config = dict(
    model='segmentation model',
    dataset='cartoon faces',
    train_examples=101725,
    image_size=64,
    crop_scale_min=1,
    horizontal_flip=False,
    color_jitter=0.1,
    num_classes=10,
    encoder_arch='vit',
    encoder_norm='layernorm',
    encoder_norm_position='pre',
    encoder_activation='gelu',
    encoder_head_dim=16,
    encoder_fused_qkv=False,
    encoder_bias='all',
    encoder_qk_norm=False,
    encoder_parallel_block=False,
    encoder_moe='top_k',
    encoder_kv_group_size=2,
    encoder_num_experts=16,
    encoder_moe_every=1,
    encoder_expert_mlp_ratio=0.5,
    encoder_experts_per_token=2,
    encoder_shared_expert=False,
    encoder_patch_size=[8, 8],
    encoder_conv_stem=False,
    encoder_layers=6,
    encoder_width=320,
    encoder_positions='rope',
    decoder_norm='batchnorm',
    decoder_activation='silu',
    decoder_widths=[64, 64, 128, 256],
    decoder_blocks_per_level=2,
    decoder_block='basic',
    decoder_attention=False,
    decoder_upsampling='pixel_shuffle',
    residual_init='zero_last',
    optimizer='muon',
    muon_scale='original',
    lr=0.013,
    momentum=0.85,
    nesterov=True,
    orthogonalizer='polar_express',
    adamw_lr_other_params=0.00096,
    grad_clip=0.5,
    cautious_weight_decay=True,
    ema_decay=0.995,
    steps=9100,
    batch_size=64,
    epochs=5.7,
    lr_schedule='linear',
    final_lr_fraction=0,
    warmup_steps=180,
    weight_decay=0.02,
    adamw_weight_decay_other_params=0,
)
Rows from expert 8 of block 2 of the encoder, named by matrix and row number. Rows with one number belong to one neuron. Each number is 128 + 24 x the weight over its row's rms, rounded and kept within 0 to 255. All counts start at 0. Numbers have three digits each. After the name is the row's rms in percent of the matrix's.
# up: expert up (encoder.blocks.2.mlp.up, 16x160x320), inputs 107-213
# down: expert down (encoder.blocks.2.mlp.down, 16x320x160, transposed), outputs 107-213
up.101 096:138121120122139119124138128123164145136108102157129121135133147079143113128118095135149122146114122123127099165127137169129150121187108099151120129121073159132136160090132145122133081119122100104111141136113156121097167148114126142116138127133121179108220177128110072118144082174138139109153117152151180133093125110118119
up.102 093:098150122132123125069152139151140156102145114089125134157118112090139129137125132167109149096149091134099129109133118141098173147121151132094145155124125139100127107126137168108155117078102127088113164137119157102151115127107119110111121128134128171122135172112138104148103113117111134137160133142104114082169120130129161
up.103 110:093129134096149139136116101097118142106085155147162103135140109097113157134114054096131153130150140160096150120139162106122131124104120089182120143126133146122112113136132157142140123142110170146132098171112111171155121180126116178145152166137199125157115119105096149083126111134114140177120125160171137120143118076152151
up.104 095:153137176101131132162149122127140158121103141141117148139120131148159141145121103173167129126123127110161093137118074100144119145152109112144120156133165149126114135146126120118126090129138126118168104119135138140112149120058086168123138115140157123087094132148111150126144145129146141110136111138139161127179099146144162
up.105 092:137114138163147146095123152143115105174126137109075126115116134130160155152117125111146132126119148114132162161128112080105119060137118119112137139065162090136147159138098121090123117137149152156135145085165147129157135146119148157166131128122149159138138105153124159113128148136157103120145117141095127068109125122124106
up.106 096:124156130105145130114118131113122104130097161154133116111144151146106094101123106132140126170137115100132148101113123165187126131182150128127094154162121126115143113123133123151110101107136069163131111222104130126095152138149133101153166126140140149142157146122159135059147164140108180142139131122128129103143147119123148
up.107 096:140114134128098073084108136137162120132123144119155124156160119153117125182146132121157121126120156137113161110125150145139121076142096136108159125141132093152154134117093115099130138109114109110152139105120138162157150154076101157172143137104140116163145100116123117119175138132090132146108185149128113137165143122098174
up.108 094:101144145161133108097143176132119127167124095117131153151194118143138152093104148124124168150159139142154126161127132132094163134130144098104129136105145140168147171131166120118123087141139145146125096108120132126149120124154149140128146091090125181151118105156130136141134124131090148116146112134110144098117128171124099
up.109 099:141132117146163117116132118138179129152115124114144103154141133113133159170136144078146132094132143105084092137172119147105133109128081140100165117120109172133096081156137129128108121108127093072107146150151176141138121114069119151129173138157117154122119123116153133153087102141141192088145115133108143125146149124100156
up.110 091:137118127116122123117152107139122125138062119104071138110131117127140083133129126151189157132117162081123083150141091164093133116119158111133155149104123137128137147073094127122122146121147097164109118139110117124123116110163105118089137133060113147149144134123132123102145137132138107120147175104155124163146101154111096
up.111 096:129137142169136160144081117138127147148135152088116133147125126116153118096156165125116112173113165144094165121112135118129150124101153126111128118107133130121130157088068136100127114116121075094142127104125127162111141155138104131079156090139121164118110128158124131127135160123131140153152082115137116089085170129107111
up.112 097:155111110105143141136146152107141145142107110155095101139154083127155144115167100105157200146142139158092099111115104159114173134114151131128135164130158181128139096114098124174128106120111146105100139129136111137154126143168125085146119156136132080101112138112132102143152095129087133117179075111123176149118089049076097
up.113 110:134129144114118117151106155095087156120091157094120118083164145134104131131132135119109148141130140148137132126164133127097134158155148125144145155144113145133133107151103135110133102124101170135126129112095136124169135137141128137152111088145175171121101109078164143159145113145098078116102118121126122121175062106141129
up.114 120:116124145148147142126115119153125139111106100134122122168126158107128090147120142156067170125131146147140122128164165125093106128134113090121128098151163140107136133134128138123139088128120124124103087148098080158164160158135101117143167146117110145103095085121115142119109124143122123122112147152106124081068083164106116
up.115 095:097126135075134134097182152123126072156113106116123113097179163106137146097144144125154125101137088125074126129118103105158117131130112127152128127108127110135141137105170131162160102122120139096169093127123162199114128119146113137133106115126184124143115121133116115106157159160119180121166158123126136117125129136116129
up.116 087:092122101129135130144115110133121108109092112157101120114124086133149170138106129138110087112141114154149143169116135146103128145107084150130104125128146166113091094107050084116165092116140106161094117152154122148147115126120151126118123089089151142133096126130107162127164162128133144095098116136133109139145125118120124
up.117 092:127150158194121165131068116086114174142096137121136122159142161139127123109105111105150119134146117153137126136087125140155118129121093095167131121101150171153086137120166176128098160146131131103147110107105141102149100125110098100126131144154140118094137138132112125123173164144146149124099097157133135110139134132090157
up.118 110:128148134144106123124114119103100131118139112075102138138111139130125135146150138149126115089115093141079120133108120102161127119157147178160116152178143107162114088129130147145109103164156159128137134115120126168112149148151152157159113109136108109135079144134121104132131116124112129145112117123161100104104142126143122
up.119 092:104129120119110096125092114106123127128093151123164116119141127121162123106123133153116102112120126151066127130125154106105125129119093127156122110106161171155084132140117122128131116128125159140090141101155116140128172136133120133146122136104133119118097150030131203148121156108188158121108130141117092141093141142124107
up.120 095:160125154124104153149096148142133176180156120095106176107117119174129128138131083102112136064182134159089111116109131162133147134144136082081130124126183177131125108134156145130126103152125107113146155134104108127131105124151151131083104157162128123130095120104140133110104122133119087096123151172129154124125126100146150
up.121 096:147158134112154121127116107129165112140133142143131143110103165157111119173111132115123087176154071158128131121164141146154107106156167156097153146134141152168113126150127118096133165121100143137087125136113151098139120137136164150128123082147111098129103111114075106135115094108156142114127119080126100118134116055132145
up.122 105:141151154093099106124121140142143155159153133145128142109167159148079170148111108160128126093162091115174123106123118118098102137128122094121088166152134127159124122121107150118136161089136149143154098125154142159111140078145132096110127097110105164103159141090161163141127112146164177153149121144157146127143111120145134
up.123 094:159147175113104122161169157123122122071160071127131090129104117147139140128171103129131159138124116125068126125101117115169104132141081134131160148139136097104112156148158102164112149095097115082128126135139109122118133111136119148150088111193106125129107159114159087134110084098111091095111161123096169116137116123145151
up.124 110:111140120133123112142161152122120115156087149054098119112130121154135162114113128122145122111098164053143170133126137114109102111142132105129043149155133093124127126107088100117125068150112139195150081108128133116183125125136155112166171177139145093131091090140130163108115173101083114127134142115107160114088137123116120
up.125 092:117154133126081147118184146131118151085122120164139061105118127127164115132160125120112192121118120069144128117111121114123151132142170123125113120134137102153104087115133152174147120141113151126124148148166129106124140104109150105149134112148111103113140104124153171145131124141112177117133099128137129129176101092127094
up.126 094:102186130123141134128110100136152112109138148129138130106114101131115079169179108098113126109157091095129134135090134157095169144139154101162142118164130165148139131150113115104120122146144123173120147125099139167151122139167119110146105162128151142115119151115110106126123151141133117098147108137113149144123130081111093
up.127 093:096129135115150118114106132138108091098136129130135145089122146125110115146124147147103157162123114120147117143134164114141089152117108163118115143189121146156082112137128163134148132120099137125162151154144104125132138107125110172174143129095108157105162101097146119103101120144105086112141111105134110147117125137109127
up.128 105:148111127133126162145111146124065148172143094098117093099125156122154133146148098091106177105113120132114176120110145076144108120132118130160125136126125103125163141121140134093116087126144142141147154096110134124165118111193101108123131153116137089113140117135088172133121129125134143144162163137127110125095141103143174
up.129 098:177117095162101164156123151112114124128106110139137122117122115169124141147130116113093140115129129110141150156126135161110117098138136158101114132098139107157143099139126142112171119139154139143120103118108090108111132129146169106137151079123144080144162072109129143129128159146161167130097089143138108106129116136121132
up.130 104:128140135129147146132080141146120169142145124158127153101095115121120134142112147116132109080162130128096103150138121100145154103087131093109149157163122157110070115145117150112127146089153095144099098147107107156154123141120122158139130132123168149129147155080103132129067139135115095091141113150149133175131153103106133
up.131 090:129153082113146073102119130146120125136122160140125095130140132105104125103109106115152111076164132084117126146186116116098138153127135116131142188091120123121143102155101156148121143108120172081106126162147128158137091103086107136117135159111153165134110125108130150132129126106125178138146127115144125144119129126123141
up.132 104:114085137109129134132114122084098157135122142142147115118169115151129120114086120145162136114125151223145115131159140108111109157143096106146191139108143149112154131115085076097094115117142174141128118102116131144094124100139138160155154089114109105122152129146108151152125117142132107163122166153104108127155143099154165
up.133 105:127128141114114115126122166125111123112150141112137086120136145135117127134166094121151106146112152148155118121103134171138105159101129133141078124095148126161117091088135136174157125170131117131123161155137160136122148144106057094159166152087038112141154113122161147111124129131128147165135136127146087154122152120119102
up.134 092:099136095137116106080105120094086101117138155127121126109118131102130126146110113145088125144133157153136131118121167117137121091091195085149085155153124158120112149106119153127136130124130130100115144132162134150188121138175158098146164132117161136154122102114143141109112121133131129129118150107138115135108170116120065
up.135 090:117132144134123120151163147126127127150133126096072149138149125160130122171116099100107131099134105085160082140106098155082112156147151122160139115135151123120120107163165138152123154131091199100091154148129131111088136103129131106121139122116100154083167140115158125134128122124136103148147137084124124153150078110128104
up.136 103:117120152115145140146111113149116138114128123171146123150157112174124143161117128097127119108137146136111141113068153104141108135145162089068120134125121121140121134126150143099116148092142113145120122129117161136128133148168140145128107149117116084124130096108106171163157109126138138195098136134112080136125151118125132
up.137 104:124128144152106121154159132152114116098141131108148081125139132159106108148149104123108129133115152189153140115118140147160139121125165151096137114105105095146165134103111121113158132153147123128135122082118147131183147106126113082173113104095095102138107118137180125131118140124115145180127126114156126141123127102107125
up.138 094:158126101141150124145107133149133159082110108106152146142116113134122130100143077112126135112133167127148162156124116102157135130180081118105093116131116167128128135142116130128166115130169134134156127135128127132162155105145096127118117131141124151106113114143130142142122152132140099135122075142142225141122156129117112
up.139 106:114130154135143097125148126114120111142112113121142099128093122165106103116151146172187121168107138145097140167117096108135152103122148155086128160117119125104161115119087146126112176139127113152107106157109093137106129151116126097147099126122126154121132121116150145119110095141165103150073113099123151106143125102121130
up.140 101:144177123131058142118132100141150108152132142092154118123140123179131125142139131111116132113090156084129153131115144112140128140148117160122149137097141157165145158140185152156145108142136153098123118107148154112107090129120113123168066135107097130150102121123139167141116102137147132156131155129123104130148114153087087
up.141 086:134123085156119159102148143112145111155104126124104135125104166131137128140084121126136119121143154153106115147151165129148124101129123131136102131163122083121150074098138120127095099159134086104150155114135134141119129170127114142135152104121148152126143163095146111142143135138141127123153150152133148085158114106111142
up.142 100:121106151095124101071147107121140146123131111133135132135132136141148082156125153153117098089163174137115213107107147100112109167123126170111105135107124135163105155118171135102142117104134149125121137086150176134127141129141141113094150108153104133142072165136104159110121107102152140126100118121115131162175099139142170
up.143 101:109160156147107147118085153110167161094123126085100077147146144136151085112109133118092138163135139160091133126121115138106153128142152125142148141127167148140080160145092120118118178078126167108153103146130128155099112136144114120125099113119107179132122144121154066144147163149105146141144098103123120097142138148139120
up.144 108:176150113112137163139088107144105104143137130119141171138144134112124107112103111140145100119135109191130160154111074079142120094142165112117147134139111117189138110130095126100154156124146112089100137144121157104101162093134125110150142127148168150125144084120133080150148085142127144126093129131104137133121127112121142
up.145 103:082116150103140110153134140150113112146127124116099134113166113123133132149161108088156166124132130141099096115142178123119106142144146113107098143127144129138137100130091137195155131113119146188130133115103072125093096152132158095126109123124147151145123114115165168134142127117069114103142081143144155129118143108115136
up.146 104:128145140142110161122129153124098143124132113102135118168098138142144117092106116124143129125120127120173116152144130170092187100094155118127159157077083139098110169116081132141158095129109123145128096136128143110082147105092126148157141147120132144122130125114169099130145167150186120118078144140152111127157099158147087
up.147 097:155111159139108142116128128158130136107117112112149146144102142140155141147107096114141115111105135162145122109105128097158153128107142139166126110146131142136093123133089100145143105150150148127114138137077132128127164150166153134160110130154135097124116154121138158152148102144128127136099084088172131142110120089132152
up.148 096:166151107125126125052082143128148129153185146159135104108089150146130119137114113116173130122130097146096105136143121110123091133091149139126079113121146152102134138093123179080093096124146123141147146108129116082130147093127147163180152120131145150083146134119129138135122157124124152147151117121133094114099135112113101
up.149 100:141140148099137177116179168154144164142116086103138112114110098120135109163113134095116147144115132086126123115090109105150095156154154098133115149162149124134106156124104133159146086121150129136125125139150118107165131138117170159132145141163125153054136150146100141132143118156134157112102137104157164130125124092113137
up.150 108:118108104109115093148141145149135145125131155102109095114140107170175190136115087088117113118093128155133073134111151106133128148125149088133127152124114102140113129102055110139144140135148146134102128158113149130169105085135154104136144096164120117142121134138117108105136098170106096130177107115133156141106143073149135
up.151 095:094091108110115113105139116125141150088140165132145116106109142122110122118167104135092141103151137091122149165147159119162125138157197151153107148098114169169135102100148134158112163117168107137112137110105130136184143148165147122102110139123100129160117160155110143137125121126144114126149100126126157118096155130138113
up.152 101:121130125109096128118115101121092157160093127134104204144130125134132068084098109164142152131133142120100150149110152113099119135097103188137104146130126110092122118172138138146121136142162125108139094120149094122114166131119112177117138125098095157163166099152108156146088136085128127144157147132138151133137129144096121
up.153 095:111182113139115140151116150142116153129122106116116145104136120123135127140152094069151103117126102101117138130170134115136125138126126119155134141098124183118052133138108110148104119144134138141132140144117154167120114182129185191133157130110110134112128155138102148128153113105186142123107148107169077105169120105118112
up.154 092:152141175134163123128113109085163130122164128126143133055205148098147078140127140110118121124135120119117132131176182123135117130107128125124110119150106087147116143107132167131155107108115151124153147170079144145129143105133100133108109154097132173160103095111158141125141160125115101126117147099153143102117107123123122
up.155 105:134109113130123119155150147143125146131149120147130083146121155146129123144163142134137110107137138136119138160133098125123102091101145084120104087122132183128120085124134187125146100112132113121116141132119137147178160134152124157150112136083091184109125122119141108074097071133095100142157124112113141105152147141126150
up.156 104:124124119128133139106115088096136151087140110102158134139094097127172170079115105125125111123159078097128135135109102159123116117138146117121171107112123155139113108145130129150100098213115127173136152120135122155128123126149155116152180113161142112132167063107143115126129142161105123134086129120144133166161138096118154
up.157 107:100144155126172156133128134087090151119114145122107123090147111136095077129104122127118148145146143120122131153131142175150133119111149074144136105097131099098142156113129146123083139084157183118134131139100155168134137138149151165085131156147134079146163165120135145118108160173099115147115108150133106172118140086126116
up.158 117:140137124119163131125095132147110151078118096107133154150123136134120112102152127138147151139097129137119117156117104107153122126103122145163117102099143066103126154149135147128128154078097126133160094123121174153127139095170115133131110161118125116120125131126129133104168134113141125153157118159145110124115138134106141
up.159 088:126139114130161125153131098109119116110134155076119156121106146134133102113118129108119133130117150129132121149078140108097110128096132122136115131114092111129125167165106111119130096137119148135139114114109106180097153143127155111151139169147156107122161078088116110120141151126076121141109179105142127099127147162114114
down.101 102:124130140137135069157140096153105146071107090114075131149098104159139125148112132107129090140110152084097117109141152157095133096123132103134141118133153160136130126132124128151134178118158090130139167065164146155097152054115109132081118148097112115122166126100132109127127092138125130126155099121127135160141097150128128
down.102 096:126153136134125147086133129116116095123168125093118114134170125136148118159111122128139139119125148170135158115154109117130141155143098125097093211139124108132122148101101150144112147115111148122126102125126116106110119114147126102107141149110161131150132166173144146146105151126099135137103137151098146127113140112201158
down.103 100:141089154140167145149132106116124167135118107143147117090099123115111087091134116134116146136135141135122124082153141151137108123099141161081094099181149162205108150155143116106122142134154127100144152089104104112138133144143125170152086153109080135124084183116139166119110116105136099151122107109104126106115127132118153
down.104 106:133136090130146102085141103145118142145137157077136093119119107115079131096137133127156107104120152130131117152107151154160090101126136096161104108124142085137121182106094138140122140129080158092147117148132158147182135120108121109136094160125103106155114165098124150169118142136166154157127123076101140158118094144152122
down.105 090:064142107119114132151127139120131157110101175144130165120138135132110130143144160130123092118102104128171161142159105130103108148122125135131143112144118185110160078128105109182126135180147144157157100128147106149120099151153111098151176142089113150140131125188136117076088133162121173086163130164101146094103122187131084
down.106 100:127129088093097115139128068085076109141131066143122141136079148116123129072149177151120144131153132097178127115152128132128089122115169138111103167126120121148142146136112089102092125153114130145134083144134087103113135103099155138133129154126130146137140131111118130174164134103134143143148109148133117108124131141116094
down.107 100:125125136102124128101172150122110120111137129155165139159106147078123119165152146155124075163141088081127126158149123118099103161122132142135136132113149154083113084102118108098120148137133096128150126114126158134115142143134125112102114108172090156112143123158115118143124110103081109090116120132142141149131127153147166
down.108 101:164144131146143134155156098114127149121119130095126159121143126137154137119141126139164111143119100159161155118090129079145159151119103159112153160134130134131166149174099140130138130122095116134142118133112156150089130135084118111130133103166163156136108119139084097137134147125107101150130131154147167104082138054144158
down.109 105:130114117154093143081165118134155161107159118106136128118135129151140083118152102154143135099107116100119134158105116146096105137112141161123118112107140078068127123121084117147138116147126154119160126093133168139156178121103143151105161127165130129146161146150080115139117107140114166131119157090141139131132168141136121
down.110 095:106134104141138096116140111111101107115159118136111122147159126097141137118098135105107191114111202162140132135142096111128145103101103081128123134169147148106109094158140136098167103150163146092113121100077128140134108095110109149112169158107125114158136133141143110093167144102128120071138171120147118095133150148131109
down.111 096:114139146116100108104058139116142107136108149128164153145172127135129119109149111154121164127105151179105097142151104100152131147119133127151133159088132129158106133155174130113146142151127141154093131108076136133099106109128136129179113102156134095091100144151169121125110133118098134122139111128134103128110106136128138
down.112 105:134104152139101078118144127144074117166122104160142106137115112135104075135165104127141138165145130128130151129144130114134135077139149110125138111146147151166117168103086127097124111135086129125100137137165116101129142107121142151114112116136080132129161137132155160107116117101150152093128118124113141088105129102123112
down.113 104:149145133164083120136151124101123100164134101108136138122137141151116129132108149099136132153127131074138118164135142131132120165121121131137145103143124140121139142135179119135119141094125148138125132074116164154089155077135098106136104109172105118127149092152103110077115121152139111170099156126198157126128077159160106
down.114 116:155133183136127125146108131152086131135151177156114123108141140125193165116115145164155179140143119174119104112106175110150128118145111179147104128178122124130098123103156139139111144142173150149177119107115109121067136109137122136138171139135130111120102177142115105153133137130124130124161114118110100114111142138135142
down.115 090:139121143116133117143161140107112143173137108110102127155151107105105128099173132119143094120163123144120159150129098185159130104151091133135105131133134108092138184130110134126113087097125175121169132133108133178151114169152152150132167102130150160154129096136156115117155147131131130128142129145135158141117086170174145
down.116 092:158125138156105132096111140175128148097155095165172146143152109147122092100094103122113153131112138131169102159159127101132119113107130154180138087112129132167087172131134093117118113111116109099083104086103161110086132080128135097128177110111094122146132188167136150103139141127102093149143136160143127127173104169123137
down.117 101:133155155126130146133163135092091094116088157136122122096130147110149107134153125066149150132106136162106150086096133145163116106124163097103123121121107187149137146101146129108136175147118145130116141104126138128105082110137175107110118121144113130144127132134186124124127143133124174130098116058134142152112152147154098
down.118 111:142118073101128097135129104117130080120127092133147147121106116107160090138128140130144133135105131101113162131119119090132138101122121144142153142118116174092135109122114095120130143114127101103089119166170102107190169116112128172105099122133124120141128122144114157111142161137139178127115136128147179122165169136108188
down.119 101:134106132141130102105141126116121104109149160113087105108113126118187085168143141137143140123100148115141118131180136103122107120139088181118111156124142134143124076100151123136079150147144151143145117088105156172086156117165101089128149138110130139166113117112096139128093118128113075168105151146145048121104099156138121
down.120 094:113097085150140111156164140168138146163114143185111126113110170139124148113098144107143128124164146159081138101082080168110133083091156072108124141132140132163130148162148139114143137100110131147110116055149149089157145125100116106137148173158072137153110163098093130119113117130120101113126134084099091161135145144214114
down.121 098:112162123145141148128101140096105141165122155139180154128112150149086120125095110113095140124118138161135122089115135104104134151119125076134169157097126081112083116128105113140129153119169102161143148137102104091156164136077134135109124131102140139131108099130099127119168111174125142085137085122154148136132129125167121
down.122 102:162138140131133089150099113152088134131138153150123094111134088121163137107123122122166151146150118097168128135143137140056089110076079157102142137133118116167156119153145107157088166131166120097114134094139140132080099120075143135142121184132117102135126122128143145156146140108116132165135159124140090079188141102167143
down.123 098:149141142159130123156141118164104176116112109141155131141125120155116158119161070085123155141128126088200116120088082103057136143179099144083121132140130150145114132108112117139127120072142136114119116113143124117112153149081105146127112122110099115110117138129131116145124113132136111118117158114127115122115123114148103
down.124 111:103136099146126139106116168129131164171162105098099115083125150130124079144110113098070159117144128062109124141127149169156145130158155144114134171113213109168153126106170112130086121124118141139107086069119125109109132165106134115111146109144148137139132102117147144152149091114134111096123106109152120127117135145121127
down.125 097:121077097087171069127125128148068159121151153114104104110106110110115129153144099142102151139118161150101112131131138098121150057125123122087084106142148136128136139101138130123112159122135130132121089155141151103131131122185101096113132131099139109135149111106102141123132130131134150131125062130174149148160112140130168
down.126 089:124132102137129148143117100097144130133159074140127107106150112157106131156132147124095127082114112124118136138173167139083091147135110138133144137149106129088139086160129128120152156170168106166155156140136133101150108095099135129134124108131102181138119092158115101146124141126049113162139133157136141121150177119153130
down.127 095:129148147155116101143110113113155101119118099097127151087127175145144102082089148109117083155125119126103151088137167119123125151114164115143115122136105138113125141175062145111098131179085098154091196160128131105112153137107135131096156154146138159136126084138129113147104129189152134149134110143135146121076118116145142
down.128 097:147156171156154112110111115125126121124088121088145142129143138198112160131128159140132121112138123124143124083146105173104146154128134094143147113158160119176150130107129130115095143148151197074107172118111143116090131071129107155160151120096136123138163118154089123157111116150158115164136123128114139134151115157158149
down.129 098:139145122104147107144167134166133161110119135128070147132132135162120141093114132150139114153145099090156132156152125078129164111155117154125123116133143139087118105139092128126115170083143085155143130116081106133149107123080096148157099111135127142152134140128114156120120087126133075155097116141144143139156115100163144
down.130 111:167126134118158134164144147159108113139125073145149128121144133093118130162156146095151128081118095118129108103139153110090098122101140137132176140123104104161107150151101145120103176144136177128131140127107114141133088093092156118115116105140120117141138135118135094109064131086146127094130121117130161139138127145133115
down.131 103:128139128145134166111156136096166146130105134104111145128137149125105153121147133119093130092148101129162140125138140133107070155099146100166156103095128125121113157076126134124090147108157136113169101148147138119133128120142103153137137164139115104151174160108098130136109113145138133139111091170083136105127126133185174
down.132 108:155082132135121132111139128138109124139106134142139120114122134141099142112110121127143128109087154214096148132143113153123098135163117151132177108155111094063102143142113163164143116099122145124104116176093131092066129121175123062114124136093142142130128085114123123094130090155143127127135129080121132125119113130125124
down.133 103:141142135149140124157108126146138132178143132144110124098128143131118166175094140144123147155132132092122137139157127129107112126093125159142113142155116098142133160145112174124092171125158141116097096098115124107121116125078116107117164143129101114129129152166123105131157127151134137100102162098168127154110138094152126
down.134 092:147108096133136131132095115086124181103155144138170141175108107146115111121122096150116107122135155141126117144160105164132095142132147131136121129170187134110113147104142146161121130120134110120149116114137117112110136170112143138087097132173121134130132155081132135124115160143120082141135143123121126171143086098127139
down.135 100:136126121149106126106127125098113122153150117139114150138110077091135145138149138092099124124083121107185156136156123135122102125082135149125093118145123138106119131098145110113106166145174143140103123135128145117133146124136183145131097104151144115145159131124133106183112176103129107121130094111177164144121159157150110
down.136 098:110134086138150126097126139121155141132124067128139173119118104145110090111147142119081112205121164118202171122124146132116137129166146126148127122134143143150091136149138093131117163105132101076140175138150124140140102149128074180155144117074144113159156151146153123112139111128085142151122143144116101142157143146096106
down.137 097:165131148161116179119111162122101099132132099103132144101119122121089156112112121106129139163093137118146155091098118139145153144096094142151150156138109133104146120126117147172114114149134154115166103105148105131173159107099090119146102134124139123150134133121087103088156116208129139109110148143147159124116098138166148
down.138 101:152124112101102133148117117110124074148091105169143109126132125118091135093123115157109159118164136138136144131114068076122091095103164122107151136104090201128132127114140132171137152121119117159122101129153135136125121168162134134119115134138108095123145121077154140119157157151128114151094123106168109104124128155124130
down.139 094:133113137110141167137118158118094114185092134194115160120136108136107111117139136142133129121087125158137134114109132110162138129115086096191147103118162121119113147108168130087123133138078123183105138172171084088123105066115090113113137129144119139156105112132115116193128150149164121160137161113110121134101104139172133
down.140 098:156134087169152179185129083104129176122106111139159188124113142138132123125109126128155085128124150130096110134143132113173067181116072159162139130115142132159098136121141110170092121120113100118172143103128135167114152091104112147169111126145143166131143127128092130113140130126159139137170118143132146130074097140182141
down.141 098:109134134110122106106134181119097075128157083129149129058150168117098109139148153107184134128125118110126119139112116146145127124106154145158142150100088121106120135142111104125127116123109120161154119102149107096139131147058086117072103132086112169136129120127143124098093123134142149143141104156119141117148111106157132
down.142 096:142078120112124103125121144143119110133134138103155102149082156086115134159128132134118100102121143160134106146141187113140158117137114086133130150170115138130137146152130071138141153119059128128168110152135197114174120132138106123105128141134142099163128106113090120134100116124101113147121077131147151097121110134181140
down.143 101:125127126183158112143134168174074136133123083139142153139159138143123074135136125179130100104122155156119156184154116148142134145105121155132134139114151154179152108167158143129139156120094132131164109100121113144126151147150100174130128113145154155080103115131102133097127148132109120090149168156132143127148135118133146
down.144 103:112120100121117141153146124123134089157127128127176164124079095118108095118119141159143162107105164166094169171135119172114132102140101153146149105136114144103146114150084143143154120107131130133085104110136088085130114124119118109118138124120152096185149154152114125104147130163141152128139118102124121112142091115160142
down.145 099:193122181114132157139103142166112075142100127181125143144134106122169071146116111109126170139124117136099120128106077079118143139143148156112159139186130111226143124145125139158131156075137127131117075147117095122127124147120119107187114100143131112145141155136096140165069127121117105122147097126131130146112119157131161
down.146 099:124119139070118138140094123153089101102115113155122132092100142118105121120145172145104090100099166152124169179119118137154102135135116130176119101104107123148079124121137120132132171135131105119141132074129090131083113132087139122143112126114155149133118143126118076088095164106177086115179153136150152098126127173187132
down.147 096:114109142158137114121121109174099153123140084091125123102089119109135089141113143108098183086178126140141126124103127114089123119134092144080156160145109123150109112110153121119152082102107130186137119127186140079095093111124081145138159156139105081130147164143129156110140128096107105079109159155139138102095131110149140
down.148 099:159149136160135102122104106125160126155139115171155143105092153134109124156108116110079165116107122157102143135147128114142110113106135117087161186125110104151134129162110146100115133144127137114144079135132087132122113126123118124163128109109113110119157139137116147113114158095162161121155169131156147140172146156171156
down.149 101:157150145112135131147132099173099145150119120136128092135129102159137174127128170126110143142125173101146117145111128125122135146163079165101129102110124145138148111155106101140112140109126155154121119111135093099106121108081120131091122132148083150136179180117134143117116130139118141098145111150145115128132120160121135
down.150 097:107133164139133158137137155151133137161131136157124160134088129157092090139145126134151137145131166112126136133120105147138146124146081112129073097165138147054101112172116133113125150135087143182121110111140096146122105148124166169105144140162145096102103106080105125092110114106109128084101157132134134141115092127142146
down.151 097:119105102143141135111119144155144126127158130109156126128094119138130119118149114132153144077109124111107122133149155144099098077156110173157158140107148138117101120082132155132126108140110107125152108115144134095138107147121123155098077147139180132090071171118107131088116138122146113073150107104105153130145134112159132
down.152 103:138130100158166149106178137132158126150073068111111113129127133122122159130128131114130086155149096093112145121139131127143123112139085122150108124107115138062129153100101178150146151111104124119152120097147111169078117166076106095130163151102139162117163116097147123148109125126156090112156151181112144111143106165151110
down.153 097:106160118118147110129071105112111126126125110100166115110109101120093125128123141165110135130106111147135146158135144124108149084093138135153112125169104105081141116150173132094099147108122149095092128141091106112154102132171099107135107098096104108145086155093109132141121128138112151139097135110177104128181150107144094
down.154 090:139106105129135118158116133118133126160136118156136142148137145102139097123145126105144125156147180144096132111127164132136136118124094139150136110149079106143119109106134123098132184137103156060135144071140104167118115123154077122115130120087103151117140087100161117177107139097136120134133109146154103138140103140142106
down.155 099:145136130148094149128135154139114148111158141194122121098119128132152137170091117108149129130126159171128136134176106141152125102143122135120138141160154140147114105174160148150113166126159107143118117122170120139112112202112102108131150103135124124144159135123135123152121180121183125132176108091117110126123152140077108
down.156 098:147128088136114139127087129130124134123102162117166137100084125117167089080149106107078144127179145144103127129143120141140142119118141131164153107111128116124109169155140102073146145080132144120114130118086147109139110166125114115134152162109075123123165098123125084125127117139150143141127123111177109160134085147129169
down.157 094:140106174120125160143171139118145105153126113137100168111125139138088098143133149132098151098126145137143095135106147112106112139160125122129155105118135143148171184142116118154099113136137142107117131108159123121093073137163140144149111148137106153118133211104163165127097134128145139133162118180097126127164110123136133
down.158 119:111107121203122154109121145140127112122132115183128119136161109117124179170113147112097107114135160130174140123104234102140108133129123121119119120132107145135129139129102129108124137138143136048116138125153112148100170119107131106120122112069109181084128157137149102145118163133143151082099160125128107115131148147163150
down.159 092:109140154128132117149141151153175135122105116146153109131086116120148097133120098092128103131079151121152180097091186097115148116110112132159133136121132126131159137159086145165123148178129086111146131063127172128151093119091125127110131125113145167133165115118128143111141128168097111138167179157143134108125122136133135